Rows from block 3 of the audio encoder of a small encoder-decoder audio transcriber, named by matrix and row number. Each number is 200 + 40 x the weight over its row's rms, rounded and kept within 0 to 999. All counts start at 0. After the name is the row's rms in percent of the matrix's.
After each channel's rows are labels from the 100 clips, of 14976, where the channel reaches its highest value: "loudest" is the band of the loudest frequency at the time of the peak. Only what is clearly more common there than usual is listed. The data: babble in 24 made-up languages, each with its own sounds, syllables and stress or tones, from a formant synthesiser. In brackets: how many of the 100, against the usual share in percent.
# conv: width-3 conv, stride 2 (encoder.blocks.3.conv.weight, 288x240x3, standardized in use, each kernel summed), inputs 0-119

conv.11,098,176,229,164,213,201,225,232,178,262,202,212,269,324,211,241,200,175,142,276,211,150,217,94,191,174,132,162,222,185,211,145,231,221,244,129,217,181,172,149,193,206,182,188,244,119,132,224,208,227,238,275,240,176,227,186,232,245,209,175,210,214,200,241,204,148,152,175,211,174,291,192,240,172,250,184,203,197,140,265,183,253,193,220,229,217,201,148,182,244,259,191,163,152,226,195,186,185,291,131,118,226,236,244,190,245,106,165,175,226,162,181,135,189,165,221,213,239,229,225,172
loudest: 500 to 1000 Hz (78 vs 21.1)

conv.183,103,165,210,220,140,217,138,168,166,173,224,180,168,250,183,190,234,169,199,276,281,257,209,241,218,220,235,202,200,140,203,306,222,215,142,193,240,173,256,237,197,149,257,230,146,144,188,206,308,103,190,156,169,245,168,207,158,246,312,163,267,218,220,253,227,256,201,235,192,237,120,240,183,176,204,244,203,225,167,139,277,215,150,256,162,195,200,194,190,212,160,134,249,211,215,210,183,159,220,193,218,194,175,184,173,133,277,159,186,230,207,210,194,192,199,169,196,190,166,227,282
loudest: 4000 to 8000 Hz (31 vs 8.9)

conv.16,098,280,210,241,216,243,222,198,228,147,138,219,212,196,186,196,275,228,264,237,127,151,190,176,217,232,194,235,181,251,217,150,199,274,255,239,202,221,220,164,201,218,207,254,246,155,219,152,139,154,107,198,215,215,230,188,180,107,131,183,192,175,162,228,102,177,194,216,254,168,193,193,184,168,72,171,159,130,252,154,211,190,254,211,184,232,218,188,244,210,198,233,236,187,222,242,198,239,197,308,213,168,170,195,242,222,195,134,189,190,168,187,193,200,213,212,169,85,160,179,140
loudest: 4000 to 8000 Hz (58 vs 8.9)

conv.156,103,165,180,230,169,188,192,242,256,178,174,239,203,222,148,181,164,158,212,252,230,159,262,160,219,204,150,180,193,212,155,204,216,277,197,220,165,97,175,196,267,173,140,142,197,217,196,278,235,294,180,243,218,177,189,212,223,263,271,171,271,214,150,219,198,186,224,181,247,264,241,136,227,217,217,226,167,152,244,174,186,148,170,180,195,189,198,203,186,178,248,223,209,183,204,231,205,189,155,206,244,280,239,195,155,342,180,156,214,179,155,108,238,223,211,241,220,239,242,194,228
loudest: 250 to 500 Hz (61 vs 22.1)

conv.223,100,165,245,218,181,213,260,187,171,169,159,200,135,128,188,140,170,156,169,254,276,225,182,198,176,176,186,249,262,210,151,163,194,186,205,187,187,136,246,236,204,157,152,232,251,244,178,189,145,223,256,154,203,218,131,296,185,220,157,192,182,212,179,175,203,235,284,200,180,237,220,227,258,191,163,183,142,247,152,270,175,201,194,216,257,231,180,126,184,233,163,177,265,248,187,210,198,167,138,125,165,163,139,234,287,250,152,234,210,210,184,256,201,246,213,186,120,190,196,124,176
loudest: 500 to 1000 Hz (43 vs 21.1)

conv.3,109,159,190,159,209,251,286,187,241,190,161,214,232,205,179,236,169,209,221,246,139,190,188,128,179,144,174,221,173,195,284,225,212,183,207,250,155,248,256,226,189,211,239,202,221,153,181,113,172,202,118,149,162,139,199,168,160,190,100,193,177,203,153,272,256,234,258,192,228,209,197,266,223,224,156,212,162,159,215,206,216,223,175,233,171,230,154,213,184,220,132,264,165,254,216,199,214,233,159,294,242,233,176,206,144,177,119,202,152,221,247,111,221,207,209,177,136,222,209,235,200
loudest: 4000 to 8000 Hz (52 vs 8.9)

conv.76,101,113,164,172,231,150,184,216,147,226,203,156,157,178,260,173,134,241,204,235,174,229,142,158,231,218,144,228,142,262,226,165,228,241,208,204,191,281,234,268,192,250,220,275,228,251,149,192,203,191,140,186,174,101,214,163,185,126,126,217,196,181,230,246,207,210,230,167,165,266,174,178,221,207,135,154,241,172,229,167,217,154,233,187,159,231,283,248,150,227,207,198,203,121,197,261,242,157,187,165,161,244,239,318,202,183,161,161,143,188,208,160,238,136,224,181,201,226,86,110,207
loudest: 2000 to 4000 Hz (31 vs 3.8); 4000 to 8000 Hz (28 vs 8.9)

conv.14,104,95,245,219,223,226,220,224,177,138,187,167,239,231,210,233,207,195,235,182,232,207,159,213,204,217,92,167,226,185,161,181,211,202,192,276,212,204,202,233,206,202,269,194,193,128,110,334,282,220,221,278,313,217,234,297,194,266,337,211,257,184,273,159,174,280,222,267,246,232,195,190,265,207,144,160,236,241,217,213,164,168,191,153,228,187,208,128,207,187,196,106,196,195,237,184,256,217,207,238,197,156,159,229,211,181,209,222,207,212,167,183,217,118,225,166,154,213,176,207,169
loudest: 250 to 500 Hz (56 vs 22.1)

conv.279,088,164,254,221,160,230,222,192,223,258,174,263,216,193,212,194,218,186,201,135,237,278,250,141,138,178,183,196,212,188,157,226,241,230,250,147,164,172,243,187,191,193,215,155,186,217,193,221,247,219,248,231,159,249,180,226,254,253,89,212,117,206,199,231,168,243,236,216,261,249,256,180,170,167,226,214,119,225,180,144,272,223,163,263,287,256,120,207,241,198,153,119,208,134,201,211,173,234,228,135,220,199,199,211,231,229,182,179,200,177,226,145,207,230,175,181,249,96,160,143,234
loudest: 1000 to 2000 Hz (29 vs 3.7)

conv.218,107,263,190,155,185,145,164,182,243,174,217,221,159,124,193,219,201,220,224,205,184,206,303,178,173,231,167,192,240,220,223,197,168,177,211,213,150,172,119,166,141,154,156,218,126,137,261,180,217,219,233,224,216,141,202,241,211,215,241,232,278,232,163,195,253,232,248,223,239,175,184,154,209,210,245,245,234,216,190,184,182,165,142,181,115,137,143,169,122,208,130,259,174,212,172,225,224,186,178,173,223,189,139,203,173,206,266,181,225,225,214,193,159,202,186,249,223,237,218,193,220
loudest: 250 to 500 Hz (56 vs 22.1)

conv.96,106,222,181,156,168,158,171,200,179,249,193,161,241,284,226,200,195,287,153,224,165,170,218,317,192,211,256,234,281,236,242,174,201,111,174,174,243,198,219,150,211,159,166,219,249,177,307,152,177,240,233,234,206,101,202,220,145,155,196,179,202,186,227,182,223,198,174,161,218,153,205,196,216,174,210,168,128,161,157,173,193,188,168,256,211,187,142,149,137,191,197,174,191,237,215,146,184,219,287,224,209,201,254,199,242,213,154,196,255,175,164,138,205,198,243,206,197,163,178,196,237
loudest: 500 to 1000 Hz (67 vs 21.1)

conv.253,106,218,219,226,149,219,173,248,191,196,220,228,220,198,196,216,237,167,202,214,221,185,233,247,205,265,244,172,209,185,151,247,179,202,225,140,163,90,219,258,247,194,223,165,186,180,218,232,172,198,175,158,151,257,191,221,113,196,155,211,231,224,171,154,208,159,164,179,213,199,115,177,171,117,243,162,173,188,146,204,244,233,235,274,214,190,183,234,206,228,230,225,269,263,197,267,212,159,231,246,326,179,263,210,213,234,246,201,138,180,201,188,231,253,198,118,233,276,193,170,170
loudest: 4000 to 8000 Hz (33 vs 8.9)

conv.5,098,59,221,158,206,181,219,177,218,247,250,205,206,203,171,161,121,188,178,193,236,287,198,129,170,228,262,297,171,237,192,141,222,132,244,196,175,177,211,253,122,132,204,179,218,186,175,216,178,199,122,148,129,246,204,202,219,250,197,149,128,191,195,102,195,249,152,183,182,150,197,191,173,139,189,164,230,248,194,195,184,139,209,219,184,235,184,222,174,188,190,204,199,191,186,160,211,241,210,182,166,169,216,135,234,191,211,222,206,168,234,226,203,157,184,174,215,199,257,215,176
loudest: 1000 to 2000 Hz (86 vs 3.7)

conv.231,085,121,217,231,182,213,225,179,222,191,226,242,184,210,189,160,202,147,196,222,225,233,179,239,237,270,216,283,191,260,217,177,209,178,229,262,195,191,250,216,225,118,255,165,282,139,187,186,213,202,170,109,193,217,107,136,197,256,115,156,142,251,259,130,116,254,136,191,225,200,204,174,156,231,202,186,188,241,268,168,276,206,222,206,280,166,184,220,171,215,215,276,162,197,193,227,241,234,236,185,192,233,224,211,174,154,188,167,170,246,232,171,107,193,165,193,206,214,208,140,208
loudest: 1000 to 2000 Hz (25 vs 3.7)

conv.41,098,183,187,185,215,206,165,161,174,189,226,210,209,178,224,256,208,184,204,177,163,186,131,175,155,207,232,165,210,174,256,187,183,211,235,229,188,188,196,124,153,238,275,200,258,181,211,238,241,193,141,233,172,165,151,177,149,210,159,235,184,171,185,285,194,221,202,224,148,87,198,213,113,156,200,199,172,217,193,195,179,241,136,185,181,242,193,184,231,256,216,264,125,173,212,241,106,167,142,256,157,257,142,257,221,168,194,159,230,289,287,159,231,241,194,175,223,181,233,142,184
loudest: 1000 to 2000 Hz (40 vs 3.7)

conv.35,091,281,226,166,112,133,229,209,250,193,144,201,186,198,196,163,198,185,201,147,206,238,203,165,280,214,167,210,177,187,244,156,234,133,123,185,247,257,232,194,206,196,200,196,201,292,195,143,264,225,185,267,216,218,217,271,218,204,194,215,188,162,219,196,206,242,157,114,203,164,194,198,109,206,212,218,276,279,214,241,219,223,209,177,235,180,252,196,265,250,316,222,235,243,247,235,178,230,241,195,191,200,223,230,247,193,133,153,145,289,209,208,239,161,203,125,299,152,227,203,188
loudest: 250 to 500 Hz (59 vs 22.1)

conv.21,101,189,172,199,189,88,168,182,137,151,248,185,165,148,220,145,257,245,177,179,228,122,221,167,160,178,204,236,217,201,180,180,152,323,246,191,205,228,178,140,240,258,146,205,228,246,232,267,260,235,177,158,221,181,224,278,264,196,206,262,252,187,212,166,195,199,246,156,205,220,164,186,163,256,190,244,166,207,305,183,173,318,192,170,285,243,239,182,193,207,278,212,199,187,226,215,226,183,207,180,152,181,167,189,211,163,223,281,203,266,222,219,257,232,218,160,211,249,170,121,229
loudest: 250 to 500 Hz (47 vs 22.1)

conv.32,104,213,171,265,137,185,183,204,187,211,227,244,211,221,205,196,200,244,199,196,168,226,258,233,215,296,227,156,206,128,251,171,187,185,194,168,176,184,145,223,159,128,212,147,144,159,171,169,119,185,178,196,196,168,142,135,127,186,94,136,154,251,170,188,246,205,202,263,203,175,193,184,188,166,173,213,199,138,152,185,205,215,191,213,141,228,202,186,209,218,165,210,239,322,164,218,278,249,311,195,231,244,269,232,246,254,160,244,182,221,206,166,142,245,185,181,166,288,155,258,197
loudest: 2000 to 4000 Hz (44 vs 3.8)

conv.10,094,215,189,185,150,212,259,145,202,229,149,217,240,175,141,182,250,106,208,263,170,191,220,210,196,144,200,277,194,157,236,240,142,167,190,198,155,224,174,213,283,184,204,232,233,236,205,249,142,223,187,239,237,170,252,222,250,208,238,176,141,230,143,159,275,209,149,203,172,201,183,211,237,194,274,242,204,177,167,241,270,263,199,206,208,195,160,133,187,197,323,229,206,215,265,206,193,247,179,127,186,247,182,198,194,213,170,230,229,199,295,187,279,173,241,243,169,215,223,229,165
loudest: 250 to 500 Hz (50 vs 22.1)

conv.254,098,156,166,185,218,296,147,174,197,215,303,139,288,247,257,284,201,190,184,205,202,239,169,244,186,224,226,202,231,206,249,227,251,178,196,168,176,186,191,187,187,194,275,209,222,176,222,196,239,247,195,236,288,148,179,183,241,171,196,191,196,191,165,148,201,115,271,217,246,210,272,257,272,201,224,258,199,255,225,195,211,257,208,165,211,209,199,126,153,164,217,180,191,187,198,225,220,271,171,214,247,222,140,141,190,163,147,152,190,173,214,225,222,242,157,170,178,195,160,180,173
loudest: 1000 to 2000 Hz (39 vs 3.7)

conv.267,101,120,191,128,167,147,162,218,179,197,145,193,184,150,160,200,149,197,146,251,226,227,258,229,210,221,84,167,251,124,217,213,136,288,189,177,233,196,209,196,180,263,210,131,236,155,224,255,209,216,142,146,206,215,231,195,176,188,254,172,205,126,155,178,172,184,180,185,245,155,208,237,184,287,225,129,153,190,203,210,219,165,184,197,182,242,176,191,206,171,194,278,110,270,235,214,230,135,227,270,260,183,221,219,209,262,201,231,198,140,177,222,168,158,163,166,189,179,163,219,181
loudest: 250 to 500 Hz (53 vs 22.1)

conv.173,101,116,152,181,106,227,171,260,247,159,241,174,166,166,174,154,227,217,284,223,167,315,191,256,208,219,206,177,246,261,176,148,212,215,148,215,194,159,158,172,207,170,220,186,196,207,229,279,242,208,228,223,175,184,231,252,238,181,212,211,259,231,225,143,154,145,247,183,204,180,200,257,192,187,241,245,187,193,213,241,185,222,193,168,239,168,143,154,89,220,205,245,211,166,190,270,173,153,190,160,172,107,180,271,184,173,252,263,257,227,194,177,238,274,274,209,167,195,202,211,224
loudest: 250 to 500 Hz (50 vs 22.1)

conv.247,108,194,215,206,216,211,222,163,243,129,209,130,197,158,225,189,176,191,212,237,242,278,246,223,198,268,262,168,203,217,154,193,231,122,154,157,94,222,180,236,84,154,211,128,237,155,202,187,249,181,182,110,220,174,228,206,311,183,234,251,212,159,227,206,213,185,162,267,175,179,167,271,199,202,178,189,220,210,185,235,167,99,169,204,108,199,91,187,201,176,162,158,195,128,206,175,214,208,268,221,206,112,200,169,154,166,274,210,202,125,192,225,224,230,203,223,215,151,198,198,221
loudest: 250 to 500 Hz (56 vs 22.1)

conv.97,098,196,203,168,155,264,230,172,207,203,294,197,208,217,177,184,195,236,219,136,290,189,211,252,238,270,229,236,243,207,128,238,233,262,155,242,172,171,196,226,229,189,211,199,206,246,216,230,185,122,216,174,127,247,148,213,160,195,235,220,209,229,222,197,201,281,211,245,159,162,209,172,222,160,176,201,168,148,154,160,272,162,158,365,216,216,276,258,137,116,276,179,170,138,193,235,202,206,166,265,154,173,161,181,189,179,235,233,204,217,191,190,135,187,171,243,184,165,240,291,212
loudest: 1000 to 2000 Hz (45 vs 3.7)

conv.209,099,190,207,214,216,235,163,201,143,201,150,246,179,172,233,169,145,146,175,166,196,147,192,185,214,122,113,170,190,148,229,256,209,237,146,204,152,205,236,181,163,276,271,251,212,145,226,165,224,204,154,215,184,243,163,290,225,133,192,176,222,218,141,198,220,164,212,142,248,224,172,205,194,230,264,132,220,211,141,212,220,205,216,154,114,201,221,236,213,188,231,329,182,183,225,176,265,201,226,189,299,322,263,238,254,216,190,188,251,168,204,163,192,196,180,158,213,121,224,167,233
loudest: 500 to 1000 Hz (44 vs 21.1)

conv.84,095,292,189,283,203,143,236,206,106,223,192,202,179,204,169,245,205,171,218,206,207,238,266,258,228,189,160,178,170,155,188,230,241,122,268,144,188,175,253,184,193,187,157,200,108,250,140,240,221,242,220,217,207,220,240,149,258,215,245,187,164,198,191,188,214,244,235,233,135,185,224,229,129,203,180,220,237,192,219,159,190,182,237,223,173,229,184,200,123,217,225,160,158,244,181,238,136,157,179,186,153,191,139,198,174,204,135,236,249,231,122,236,268,276,262,187,171,202,200,190,164
loudest: 500 to 1000 Hz (64 vs 21.1)

conv.66,095,261,195,274,240,248,196,224,223,214,275,246,212,242,245,152,228,222,205,229,104,256,270,183,162,251,129,256,148,222,121,228,202,234,234,156,192,143,185,157,152,205,175,234,156,225,204,215,203,129,300,227,232,186,195,247,101,237,184,135,257,186,251,141,199,136,245,166,193,192,151,217,166,127,166,198,166,213,230,213,155,186,204,178,155,177,174,145,198,118,114,256,259,265,182,196,163,222,297,136,235,215,226,233,205,197,221,217,205,110,213,242,203,268,200,158,202,237,182,198,207
loudest: 500 to 1000 Hz (67 vs 21.1)

conv.39,095,149,266,207,231,201,225,163,193,264,184,156,181,152,192,203,165,235,195,205,243,216,186,183,190,210,217,250,242,208,197,163,212,143,272,227,195,174,255,206,239,254,119,235,218,161,198,199,178,285,211,216,208,155,316,284,222,237,261,221,225,212,220,204,160,197,204,230,188,169,246,185,202,263,160,235,172,256,211,216,190,284,133,190,245,173,183,237,286,182,197,149,198,251,170,187,158,201,203,122,181,201,91,111,162,175,197,108,151,179,152,182,246,166,200,217,227,253,211,155,183
loudest: 250 to 500 Hz (62 vs 22.1)

conv.157,098,156,214,187,132,175,236,272,218,207,188,189,249,163,213,191,93,229,216,142,227,257,232,228,180,231,272,234,193,313,236,225,207,267,256,170,251,225,220,130,199,184,174,223,182,188,151,209,143,159,267,197,156,192,211,187,238,151,177,177,222,132,200,212,253,157,257,211,159,221,242,241,221,241,170,168,211,181,201,215,199,148,219,201,159,240,148,193,230,222,171,132,167,197,151,253,262,208,135,227,200,146,139,233,128,218,163,215,143,170,174,197,188,170,227,180,153,204,186,271,105
loudest: 4000 to 8000 Hz (40 vs 8.9)

conv.208,095,211,246,160,190,157,178,223,229,144,248,251,169,223,193,207,220,189,229,210,196,215,174,165,169,112,218,219,165,173,263,200,152,214,173,193,214,190,157,205,182,198,178,250,195,228,141,209,178,159,214,137,145,178,243,222,198,152,218,177,203,272,222,241,170,182,160,193,260,243,223,217,201,189,182,222,154,237,166,233,295,196,204,204,257,188,192,298,217,166,261,263,274,208,228,187,189,140,191,230,150,164,185,261,198,209,280,205,212,224,234,179,168,201,207,245,239,264,241,172,146
loudest: 4000 to 8000 Hz (29 vs 8.9)

conv.1,099,182,182,257,229,198,163,168,202,208,208,196,175,162,196,242,223,176,247,233,250,212,176,181,217,221,251,276,165,167,180,238,205,197,169,162,138,281,194,173,132,128,201,307,218,222,254,229,234,233,232,157,181,182,222,107,265,187,197,207,145,294,197,248,240,168,196,270,255,188,215,170,191,183,82,132,203,223,240,299,236,174,283,120,199,181,200,181,212,234,130,156,207,166,225,164,244,178,205,253,219,180,214,121,203,167,133,211,165,149,161,261,180,162,110,204,226,208,211,229,279
loudest: 4000 to 8000 Hz (64 vs 8.9)

conv.74,095,173,197,216,237,274,215,214,234,176,152,206,164,269,211,295,202,161,224,299,185,210,183,196,232,232,169,221,242,173,258,205,177,183,281,141,185,170,221,315,239,181,179,247,160,199,231,205,142,201,183,180,143,249,148,220,195,207,174,188,191,158,213,187,178,208,182,233,113,209,207,223,155,146,171,274,204,186,180,239,155,250,216,190,149,196,162,252,135,262,214,182,154,196,147,133,117,197,271,232,204,131,165,187,188,225,228,210,250,246,209,238,132,176,243,287,253,150,277,215,206
loudest: 1000 to 2000 Hz (32 vs 3.7); 4000 to 8000 Hz (25 vs 8.9)

conv.185,111,133,199,233,240,223,218,209,186,228,204,258,261,192,167,142,188,162,207,186,168,259,290,236,181,283,256,172,188,179,188,207,225,211,206,214,173,205,185,170,282,209,175,207,230,213,123,239,187,230,171,281,202,199,203,210,203,161,198,211,250,229,237,215,170,137,121,147,229,192,249,204,234,197,168,182,217,274,200,210,252,210,298,169,164,178,201,244,192,270,191,206,151,173,195,234,206,160,222,187,179,262,187,179,184,149,232,210,246,205,163,193,160,180,276,226,225,177,211,208,189
loudest: 250 to 500 Hz (45 vs 22.1)

conv.214,107,204,242,147,260,166,193,195,142,165,136,233,142,217,187,193,146,154,190,177,175,144,197,157,204,140,241,179,181,185,208,247,155,337,164,151,198,134,210,190,132,109,173,229,218,172,210,187,205,202,200,157,216,204,244,239,154,227,181,204,159,231,197,245,214,203,221,227,183,265,151,260,261,122,208,241,138,214,231,187,229,177,227,164,221,198,185,128,254,179,132,209,194,189,171,194,237,185,240,244,312,236,250,216,256,236,236,245,124,129,185,153,189,196,214,245,253,206,229,233,242
loudest: 250 to 500 Hz (51 vs 22.1)

conv.125,099,212,140,191,139,182,208,196,239,165,217,246,247,221,225,126,183,207,255,223,186,160,190,148,273,210,141,225,215,267,184,165,210,227,150,202,251,242,192,206,243,234,168,191,223,207,192,184,231,145,159,165,155,230,232,222,224,264,281,165,187,183,113,170,169,236,184,183,262,208,143,152,212,184,151,168,248,195,214,190,89,219,298,166,158,218,233,257,172,212,139,203,222,217,155,297,157,196,202,207,205,174,116,172,207,238,238,209,255,181,236,252,198,139,211,155,221,199,157,225,191
loudest: 1000 to 2000 Hz (37 vs 3.7)

conv.136,110,175,180,228,162,170,157,232,184,220,196,209,186,208,159,241,216,205,226,231,159,230,218,179,257,136,241,209,204,219,211,153,219,162,161,224,218,147,185,299,218,195,164,201,229,253,130,181,157,120,151,195,156,299,223,197,130,168,187,206,156,226,248,91,127,209,206,154,151,230,172,138,176,221,201,191,212,173,236,184,163,157,259,173,224,233,249,178,189,177,205,195,188,216,265,200,171,192,201,194,163,243,291,217,200,182,284,177,224,252,224,216,148,251,204,283,217,136,242,214,196
loudest: 4000 to 8000 Hz (50 vs 8.9)

conv.26,089,226,144,212,175,161,230,206,193,283,164,193,204,145,164,274,238,268,208,168,188,168,220,274,165,289,166,233,179,213,183,183,216,192,132,198,176,167,165,247,198,164,244,203,218,125,237,223,177,218,230,227,191,217,176,144,201,303,227,219,192,172,182,187,197,246,201,194,267,123,170,174,174,169,187,183,183,118,176,246,209,167,206,133,91,208,187,177,191,204,189,248,228,200,180,204,210,257,162,188,157,136,163,229,202,232,183,245,182,213,216,189,210,203,142,168,173,208,275,208,220
loudest: 2000 to 4000 Hz (29 vs 3.8); 1000 to 2000 Hz (28 vs 3.7)

conv.251,102,209,230,173,178,179,268,190,214,260,189,211,219,187,161,178,203,234,218,189,262,188,165,268,249,279,196,220,310,234,254,236,182,227,253,177,179,180,157,174,144,196,194,226,183,133,226,126,181,180,254,221,161,196,207,176,202,157,201,291,168,177,202,223,230,224,237,150,142,225,249,199,207,277,257,189,200,155,227,146,166,152,192,200,209,169,200,132,166,261,207,153,119,206,187,199,193,223,117,163,219,134,147,167,236,186,258,233,176,218,204,246,182,218,170,295,154,175,234,143,277
loudest: 1000 to 2000 Hz (81 vs 3.7)

conv.37,095,242,186,149,211,212,111,173,142,230,208,168,192,178,177,243,206,195,150,198,153,233,203,208,232,174,213,242,184,189,193,167,132,235,159,191,158,131,253,160,287,159,191,149,179,260,131,221,169,164,134,173,171,249,195,189,267,192,194,256,196,240,142,100,209,166,225,196,155,289,188,215,152,159,209,187,172,201,204,226,267,249,221,308,186,229,116,249,209,188,166,199,236,201,242,229,216,220,197,198,181,203,193,126,265,228,197,171,158,218,247,197,185,186,192,160,200,171,171,147,171
loudest: 4000 to 8000 Hz (33 vs 8.9)

conv.17,089,212,170,203,194,190,197,226,282,187,197,203,142,236,188,221,187,243,228,214,157,232,168,199,209,162,263,237,145,181,245,185,142,179,177,187,169,211,222,136,192,134,239,212,152,243,212,211,183,183,169,237,274,211,249,205,230,247,109,179,154,189,219,119,244,228,197,190,226,155,176,248,156,228,213,213,249,176,244,157,218,181,248,192,162,211,184,292,242,124,144,245,270,224,122,222,331,218,316,200,173,231,255,242,161,197,190,204,232,281,216,185,199,133,229,130,165,164,205,192,192
loudest: 2000 to 4000 Hz (78 vs 3.8)

conv.180,101,242,123,280,160,251,186,179,151,228,182,171,226,168,220,158,251,212,190,183,174,193,163,166,121,279,187,228,223,217,240,191,177,234,217,146,190,286,226,191,245,215,204,224,207,197,185,190,225,158,195,253,173,179,201,188,215,184,114,189,205,120,173,149,219,177,253,219,200,180,215,202,224,199,198,180,247,273,213,205,254,215,160,230,181,284,257,174,208,216,248,196,190,270,112,261,192,151,213,263,248,257,206,157,235,165,231,197,213,182,200,232,192,185,138,171,174,291,291,212,203
loudest: 4000 to 8000 Hz (32 vs 8.9)

conv.234,095,215,235,214,173,162,179,188,141,195,195,203,168,217,164,164,152,146,140,181,99,241,273,180,178,148,243,203,205,231,238,242,96,255,156,186,254,140,192,238,181,138,234,132,185,175,171,259,111,273,192,190,185,160,227,229,95,173,285,177,242,139,167,295,123,203,165,238,200,156,200,199,273,207,256,201,252,184,171,203,191,169,219,221,275,141,258,136,198,195,229,159,172,157,239,185,203,204,262,167,259,215,235,116,165,224,102,223,203,245,212,197,178,183,238,231,205,272,184,226,185
loudest: 250 to 500 Hz (51 vs 22.1)